Weights of a small image VAE.
Model: encoder arch resnet, encoder norm layernorm, encoder activation relu, decoder widths [48, 96, 96].
Training: muon at rate 0.0057, batches of 256.
Rows from block 5 of the encoder of a small image VAE, named by matrix and row number. Rows with one number belong to one channel. Each number is 128 + 32 x the weight over its row's rms, rounded and kept within 0 to 255. All counts start at 0. Numbers have three digits each.
Before each channel's rows are labels from the 100 images, of 14848, where the channel reaches its highest value: "peak on" is the class under the peak. Only what is clearly more common there than usual is listed. The data: seven-segment displays showing three digits. In brackets: how many of the 100, against the usual share in percent.
# convs0: first 3x3 conv (encoder.blocks.5.convs.0.weight, 128x128x3x3, each kernel summed), inputs 0-127
# convs1: second 3x3 conv (encoder.blocks.5.convs.1.weight, 128x128x3x3, transposed, each kernel summed), outputs 0-127

peak on: screen (99 vs 35.7)
convs0.108:137157121123167169128104156142095144168176166194155100137040130108079076092179163093171111107089145122085148084189089157117135098148090152088117092068112071117141143132085136098130129150122087132163090105059169134158108176111135053148072142134128137160129175119145131118118137130130193134107129176121114144167167134123118155153151089154118136101128109152196209165124138129110104089127
convs1.108:150147184083137116198168082234057166139197108174147106136112149104075148183159074168145141144121123096113106102082128156169120175139156143094146120157092130069070161075157177122135115076101110158097173096168105157133104152101135111149125148110165158101121113114090155123151152141129145107164064142102122099107104131096136143177150160129110108130116135114090137134101152123113052101094

peak on: screen (81 vs 35.7)
convs0.81:122126174069167139082165116062140134097155147120091114139133097131091171081116149089084140123121072174154157142073103128112044098104111108128074088131171194149135111109132160120121042131096152105139083164129110078181123122165124178158163173077158087134118157142122167186063123121132117131126144098136147133100100119141118092109109204139154131151111192158103150113158097125095126185113
convs1.81:168181079108149111133061101094155122114202076123166112119147116149111100174055130105115118201138197135110085126187136029112101104129161120163165129117113171126186141097142153125167131106076131128147163128132102099145178105170129137112163095100136066139183128101179120121162062143140095123124162147136131086125130084104053111121135151107122124134179126197119120145094115137112111117136

peak on: surround (97 vs 61.9)
convs0.66:161092092149132082168093159089098150145128100128091153117069118173115166173141083123122153128181155066131110130171095145125166187127071137162168096121128140141175071086220162077144092152108146153151121157113189179176154126141158084173109088111077141175111151214111121104123085101103135147102088099109070141092109145061111115116108126118155117114113141100140126093151102131101128138124
convs1.66:138089165082119121146133101104113130220119124151147162094192139172131138154012144104162201101133164154099138114128138157149188132118176153151175114086123124138137146112162117080106136105145095170129120124124112106140219090123154153092135115134152132116106160092140105156110112114156171091081138148119092191142091065079101140158135115137099099101119180130152172084155164118081158088168

peak on: screen (82 vs 35.7)
convs0.102:110154089123168078138170174080120114116081125147129093092140104095114096086090152121189144101087160101125086110142099112137141099154156115167140061160094150162176087158169137119154131133074122194178116116122118121109061169077103098128138112159185136146148155119185149171124168108134196098097162174112164108131169131057166194139152113181137089136115111138110079154085079116113090133120
convs1.102:118123150082155112137128116087062095115114117112133114101078066125078162097074119140097085093140109148171158140128122143134100114138140136141140084122173126106113135157131145133171111144091157081161063132124141120213197088113174143109223105141171172138179137098139081092092154115118092130158089046057131092144186107131171142113119100091113121120122115164142119106147111154171160142066

peak on: screen (92 vs 35.7)
convs0.117:017131110104144155130157044118120119141103125109092191100084159107105196162107134160127108122217155143141146115129086127139124096162142121144137119135138108074101087120118150134101091102126129117069194139115094107123146112119165125117171125138172131076060140147148120193113121059110173079132089164148116161161081121130143142089103152160138133086119134113066121109176110141129154088198
convs1.117:116081125150141096148139110144165084180062113099118092102145109132095125121142138063159122130120037165129088132122126079123133141173137126149141137082118158093084127140146165151127119145174080137127111154124149126097125115103125121155088088168104154028176180111182161105127077087107124070133050098149095092139122105141152152136170104143122124159137129092169089120103189081151201065148

peak on: screen (61 vs 35.7)
convs0.123:062175115116135159149183192065122060155118110114153141163079126104158142149089170131136118153125160193112105102090171140112083160133092148130147099069118131142165111177140102150114118101113075086137107127194092146141113115171141115119090121224113188122138154094130130103119165125093142099140175149051146105153084135078171132062142114141115088135105167100108102115109152082102104164151
convs1.123:161131141133093111142128092082146096067182100161128153099159118077125079103138149131136122122163140114112160079191128131140131171117156192056172097137156154112142166124114150131222185139125162101086144135115150134097130166170174138233171111113127129142099099109156081140124113156145094135088183102096159144119161083165155135135188137195115128132092124157106113123133059128131068141117

peak on: lit segment (40 vs 2.5)
convs0.29:076123096129116154119125145164122166091092158130137118128143076075145110175122131156151145140101126108072162149141091206145170077201153119076181118153155104141094095102147089130182139175111097091160165147153164123103157144141070112107101149148109138142080109168135068133145128198144129088108139097107146119077098128111194192131184195161156080128097098093146163085163149148162133099133
convs1.29:155114111100123158107125167100113168176107144148105126154125094075063143133126109154136078097120200136137184152139121102163136135161096117105142139171171085077142147146139173108154152110101096099099135153150116135149095131157155165114101159102206106124118165055061133083136119141132111138214118160201113115095163166125091162116154079197127190146112126153121092116184165101161106073160

peak on: screen (92 vs 35.7)
convs0.44:120183102099135122101094092192176118086114227182125162118155107178084105126133134081153080128137114155117120125155169124109133123162113080146088110080130124124179162183192167116147168125121157142098164099128071184129148117150150092145154097106153113104120165109150122116102121121122153134110095131182141173081129104133079162119097158136141164122077135161128131089093116174075156161020
convs1.44:096119097109153121058111139117115156122156121149118095146110084122147114133116122136077162093206106148110131143069170075177191166158113169093136147173131107152084150084115088102096181150082122169108138111161142117157093118101125115110148153106153135185114135076190114105083135142041166098128187066192119095145138166143139110142133147092160111084112121158123057135135115152055133136090

peak on: screen (88 vs 35.7)
convs0.3:084137153140175217119203173098092096177149160139130094156172137141130120164180171104129157107132139124153082116130154128145116108106091166136050117096111123101123104099098160067187114216099099150151115135153125136147147108184136061131107112149124123127122134134127118167151148120100168117116147117137176111112139174053080091087161099194091173117122102110096139083164196120116137142101
convs1.3:174141155173164165094091102115127124186136122132142099149151149165068177067144131107074176134097089150159157049168132102123096164101086128133169111136122044127130154181154121143104112107145148100116141123090039156123111148151116140122123126117081101084094093155124142114140138160197130177103102134172110111105135098082124130175079130101108142138048120127094111186078113091144131151068

peak on: screen (86 vs 35.7)
convs0.115:128157176103133072089148121105112158182061158115139176088183153162111082086141157128190134137096179132108127170079193119157055145131115134131120120126122137145114134160121142055165094139107123093111064150154118139152102147122133189162110094114098155143134157181135077141112176118137163141084147177082117139126148074151161099105161127135118158069099133146162098145193103149191149075087
convs1.115:142169178095124133014077126157170099116131084085113199151107121144146142131129119110128097109149061119191164141169136089118076150138106155105134115104132154172177137147093128109150138146100123119086205163148128104112108169129119143115088091098156127144112136121186117153162129165153090255134125168132123124144132180155152119133145174141130147161139147159118132115138142143131096167187

peak on: surround (100 vs 61.9)
convs0.43:138110138096176149124082133124031089056131166100098143169144128122096124145130134119105135137128165148130140152177124118133131133122112086133080107124059073169120133089107143108145107106098151163089055117105183136171061055153091089143136150070108096146150082119132108101116167147161100178151146164127134075078105100169142080108101126161140120108159144198119138171187129089114148178157
convs1.43:107136069106113154165099106170069175135109150112157089164134137163164126165173135140111200071053094190148138157128153185156093155124161128074135134093094121105097141092170140177131117120074126154134110116083176085088094116156108210140104132060125136109125093122133126143137096124130126176152120143121180148162140120104117197127141166147101049199102108115153127128101083094134130140156

peak on: screen (94 vs 35.7)
convs0.47:112176159179154100137117177157118176081131171140139102152141131161103083198110123120086135053154133053183110154146095139125088101153134131114162060116110118139160142130137102111133189113138109146155145074116074145175131134153093129063136077106097084125155111160097147082107128084066078105114104166110154158123175151087161128125117167132143126090060154218101136131150128082134111126121
convs1.47:128159100146128125117104097142119125099096145107153164149088177160114106096122135157109112113103082164090136169129094154151120170129077142172057133180134144156067145086133063096106135146193162148148166144147169132080112102118090116130145050190181158126121138137077124101105158156072131134116108136126118214184131150082119132148124109061112125069138112159091142093126196097113058126160

peak on: surround (98 vs 61.9)
convs0.60:114188097113111150160103100104129183107147169124117085095093189098138129179138147106117133154096125168148170138143134078127179097150123107158196167129112141147075121088111144114165160141095120141112051095137092168115111053100112127174147168126118107145125142167063188178122141149113152110148184091121119125136037108200129154165104087121167092158219137158131138120122149116110120103137
convs1.60:132085185175080136121116148130105161143076113160160196152144134158184168107160102106129164149122114165142161115108136155134089083088142148078121124130089100130101137144170162082081131167117100185179193178137111189169126176173114166156112106165084140150070105130152114109121144142135152139108171129152123187142171169159081172151099166116076114116140131132166114103103173085083185178096

peak on: screen (61 vs 35.7); lit segment (34 vs 2.5)
convs0.111:106155165089104140147149068148157143098148155094119120135119125157107112158079113164115161129130143091081139082205093145187130178184110127122056157154152129137186123063125071122122116124097092119088105134166087186174080134149152056160161042124119126121074123111103133158120144093090127139113105140141125169131166104217151166115095135104110094096134144111150094138101072088159156117128
convs1.111:107116175151135129125081149166092172107108094117184153127086088182151133143137106151155116147095114120101147119144180112161140114106152145157094124112097069196188120111121141103187098093161063121153115130141173150089102133172118120121197113144150095141135162110178078138130118123065158108121122151114172059086107164129145180145167068159178153200140168136138176146101094142075142105190

peak on: screen (98 vs 35.7)
convs0.36:148201109108148167144139071109116110186109101176090151140135146123092169168148145110120132108198147176095124151121074155164131116116095182120169077131091043106176065152128179087097120127166105115106165113130167124156167067113087175113099134128091154134163185067073097163147103104100098108119117118163113087141123096141142211146117153117166115130153110138137085101161134164122094113108
convs1.36:088121150123142183147173116135129154132133102106120161128084144122123109118185136066119137145169089121115146134109040123186137177105103132152104118129075124177111121168152181120079138174134108111075139170114081120172150104220123147145108122110129112121137137146123121140066130121097116112159189066110167087184068137169084135233108100160177159150124131146094137095122150179150123159148

peak on: surround (100 vs 61.9)
convs0.45:154090075132157186122132099231104161160112149114079149104111154183086140128140100060116202156090153126116130170147137116121182138141112074113194127124110119131126143122126091129081169214108101111112148123126108135133153129113154128142206135183183099141134080129139164101146127124201174105083121119169124106115138134151123113123161135154142148111089100216106100163120079170112118138161
convs1.45:142121132130153137104103146120164134198112144119119175166140091153139134128114156144153131162085125158119135128104087108109139135170200140098073154164129113182173164198114088119141112135116137172129145106123076095085068107168142133176084127123138058087101153093187146186123071102047068149138138144125153120138093152151090077108120155094139130098188130181170096078092082090159119108097

peak on: screen (80 vs 35.7)
convs0.5:102117210165146141101146122144151085182147133150105152105164086166189177088191121148112139097097125128077118175076115111138090099063123119144111107082134090160154121088102129101127109126168096142148140148079146145073134151153128154138134146136169138094155087079131203181111087108077122108100130100141090188141146162072123087159163160041163136158141137140087136114143170192124104131117
convs1.5:146195081123101107113179182132124154143172074096151120103145179133127125140140125156161129146069148125185111043128120117142111196113128103137116110161120160131172172174089131091126078141124145170105057137111129118040126143093053057160124138147134112122126129139094151155162150093074141195095106118192155114095104135148154127116109132067128125178167139173117138110105130070134088130130

peak on: screen (62 vs 35.7)
convs0.71:153122154151104147128119138127172093130069194124126113129098129098050134131072112210141123132088101117043093133116193129162071095154088099169118107116114098136114135127135061093074103132173142136085103152091160084119134170141103113166128164100183099111164127190099160125127064109188100117108122125171155149145140187129131143139186110094090144066161109102104145161143130153136108087105
convs1.71:133149135150107131149092151100104077116133148126137106131123115133106141155094179103135058110082095160086137176156103103107092042075155166176160101143103154120157175143130087173115106114177112099141052156129112140119128104156107149022084188072188125144123102150136162160104121142102159142171152167164102078123073162142163138143104128075159145094117149122118122115128132156188160130068

peak on: surround (94 vs 61.9)
convs0.34:136148127182130152105141140085110147120156070113158134110138158113153058089046158139140066083114147146079145102121090154111157167131118102114100119119139121153151150137149094155119139145096128198130118155161055089080062119145158157109168114190096159144150109132156089137169081141125200143119112093149079189132136090087105112103095150057130095146121145124132200152097121150164100195156
convs1.34:141120121108116168076143163072164135173076143202134142101095096089103121071157112181139102144057082118155168098124150169147185164173146138139079127096131061217182124152103181133167123150128125133140091145064152178080159127100108178092115118107160117087137132061161109113095120066132142130136168169115127130136135105155150103150156156155150126102156094133127156075129096153106156146133

peak on: surround (99 vs 61.9)
convs0.24:077104162171147092094118188156171124123177155115169136164120102084113146110118144147126129157132142120131074156149107129164134063060123088079150169125105171131149164157087088095087106106176156143164106105154128205145119062156074129135139090109141113117132142141161104114133152066135157093077138110140069192181153101133150064110098146117069100134099177144122162166168080115098127115082
convs1.24:119170124079173131152120120161135118096074103113142097124099135130112132185176128135170076139159186061070118149127109125082081104078126121134105103152105122149181090173116089101146144146085109126121090150220150086132121108174092146139157116138142130190113120054111171068134074103149121167103137171134145100102082109109131128158149088151147165159187095185125083114168081157118090090133